python train.py --train_examples=195000 --encoder_slots_per_expert=1 --warmup_steps=330
Rows from block 7 of the image encoder of a small contrastive image-text model, named by matrix and row number. Rows with one number within an expert belong to one neuron, the router's apart. Each number is 500 + 25 x the weight over its row's rms, rounded and kept within 0 to 999. All counts start at 0. Numbers have three digits each.
Before each expert's rows are labels from the 100 images, of 14976, where the router gives the expert most weight on average: "lies over" is the class under the peak. Only what is clearly more common there than usual is listed. The data: made-up ball-and-stick molecule models. In brackets: how many of the 100, against the usual share in percent.
# router: slot weights (encoder.blocks.7.mlp.router.weight, 4x160), inputs 0-159
# up: expert up (encoder.blocks.7.mlp.up, 4x160x160), inputs 0-159
# down: expert down (encoder.blocks.7.mlp.down, 4x160x160, transposed), outputs 0-159

# expert 0
lies over: blue ball (70 vs 2.2)
router.0:497491499515533483499479543532495491497479509534496513517452518502522503525472511514465494517534502501494505501466508464509519489492504520515467453517492479507530542534529502513544473493522527502498496496479470508489443498521514467447471429509493446524490525452488509509484487530497535529476544512468489533525489521524479479444520498474473536482516497477500504506479485489527506422497543497509525468541492512546508514456507546486502483503476482506456488513498514485512474556487495
up.9:500500466500500500500500500453500500500500562500545500500521500500500500500571500448500500500500500500500500500500500500500500500500469500500500553500500500500500500439500500500500500500500500500500557500500500452500500500500500565500522500466500500472500456556500500500500500449500431552500500500500500500500455500436500500500446500500468390500500533465500553500500500500500500500570500500500500500500500500447500500500454500500500552500500575500500500500500500500500500500500546
down.9:500526500500500537500500484531523500500468500500500500465500454500500500500500500500500489500500500500519500500500500468500500500500500500500500479544500470517500500500500500568522500500500500500508500500500500508500520451439500500625455500500500417500500528500536500500500444500500500500557509482500500500500500461507538500500587500500500544520538443500503500485493500500500500500500500500493500582500500500525500500500500500500558578500500500469521500500500500523500509560469500

# expert 2
lies over: grey ball (33 vs 4.4)
router.2:487530525533504493499539519475472530485540519523490540474513523481524516504522521456505524453497458463470502509519498463493489523460511493563474503503477456501499490502483500541469503512533481513509499457514491475547486455510531481504547499520593497480492484490502487518474481465495514504485533493531498478508472510513475511511534544488525490432501531474500477525515515491498513497502499474494441493518518504507478478467526497491517533539435491535516536493535501513516497508506493
up.9:457500500500433500500500506500500470524500500458512500500449527477500523492500500500456500500528500537500538502500531500500500497500556474522461466500500486470468533462500455500500549497500500561434487500433500500500500500500500500476500516534500500481468500500414500596500500500478500547474509511500462500500500468500533548500484500500500500500440500500500531521466500487550535457474500500464486484500500491475500547510500500500500513514500479517458500500500500500500500521500500
down.9:500500500532500497523500491473500500568500450500500500500500512433500500500475500500498500500547500527443482483500500520500527500508567551534500500500500566500474571500434485500500484468500528534464500500450500500500500547500500500490475500500454470500500500463425490569500500479470500556498500500500514500500500478500500500500500500510500500500500500518500579523500476480500537500500532431500500532462500500500500528500500500500517500500500500567500500527500490500500500500500500

# expert 3
lies over: red ball (54 vs 2)
router.3:496504531524483537508520465506490499479551496500477513553522530452499471482471484556508513513555524496487527513502474505472530543454520468508458504534485480488510531522487493503470481546542512556490466510459470504508494470545509482537479501514504535483509482514471479550498501523508513502449480512517495518490518490513471539528532512505477534516497474489502465552493521481505523511473488478500510513503469503473447520519489503540497509500476464506470476496517514503524441531456504
up.9:500486500525500500443496432523500471414500500542500500524548500498500500500462500503504461502521500500500500500472500443500500500500500500500500474500500500500500513500500473500522500500536519543500500500500500500500500414500500500500544458500479500500500500483484543559475500500500500500500500500500500531485500512500500577478500500500500500500500500500500500500500431500572532428510500500435493500500500500556500500465500503500500500500500500476477500500500579518500482453438477
down.9:467500500500500551500500500500500519535500500500500500453500500500500500500528500500472500500472500500526492500500564500500454500500554500559500500500500500500500500500417500500484500500500500500500500500500500500470498500536573500500451500500500500500503500500500500500500414511500500500500524500500500500541500424500500481500500500571500500500500500500500500500500521500469500545500500500500500500500500487414500500575539500500531548500529443500575453470564500500500500500521500

# expert 1
lies over: green ball (41 vs 1.4)
router.1:479538482534500513497518482511481489443516535545493536541537541461528538491516492508505456498536521475485514490441489477492527519501526494509485505482493466500487515483460488550510492505494524546496499511476475456507444455491509494479545461492498487453493559474519493521491491482463491503500503521502536525505505522498493514511493551496505473534543520499524496542521474454518515468510509483480484516459525510516452472487475561520539530512498529500529500498493516542501505494497506
up.9:500500500500500500500500500451559500554561500500500500446500500500500500529500539500500500500437500500500500500500500519500500500500500500500500500500500575539500500500500500500437500500500500449500500403500500500500520500500500441500478535500500500500500455500487471500493500500500500500492500500458477500500500500500500500500500500500500500420500500458500559500486500545423500593500500500500454523500500500423500500500483500500500500500498500500500500539511443500500500500500461
down.9:500490471500500530500500523475462500500500500478476500590500500500496500500500500500500500524500500464500500500500500500442500551500500500500500476500500526500456452500500500500500500500500493591500500519500500500456500500439500500500500591500500525462500500500500500500500500500500500500500500527500500500500500500562500500500500443500500582500500457480500500500500568500500500500556500517500500500500500500437500500500500500500524500500500500487500500500500362500500500500500500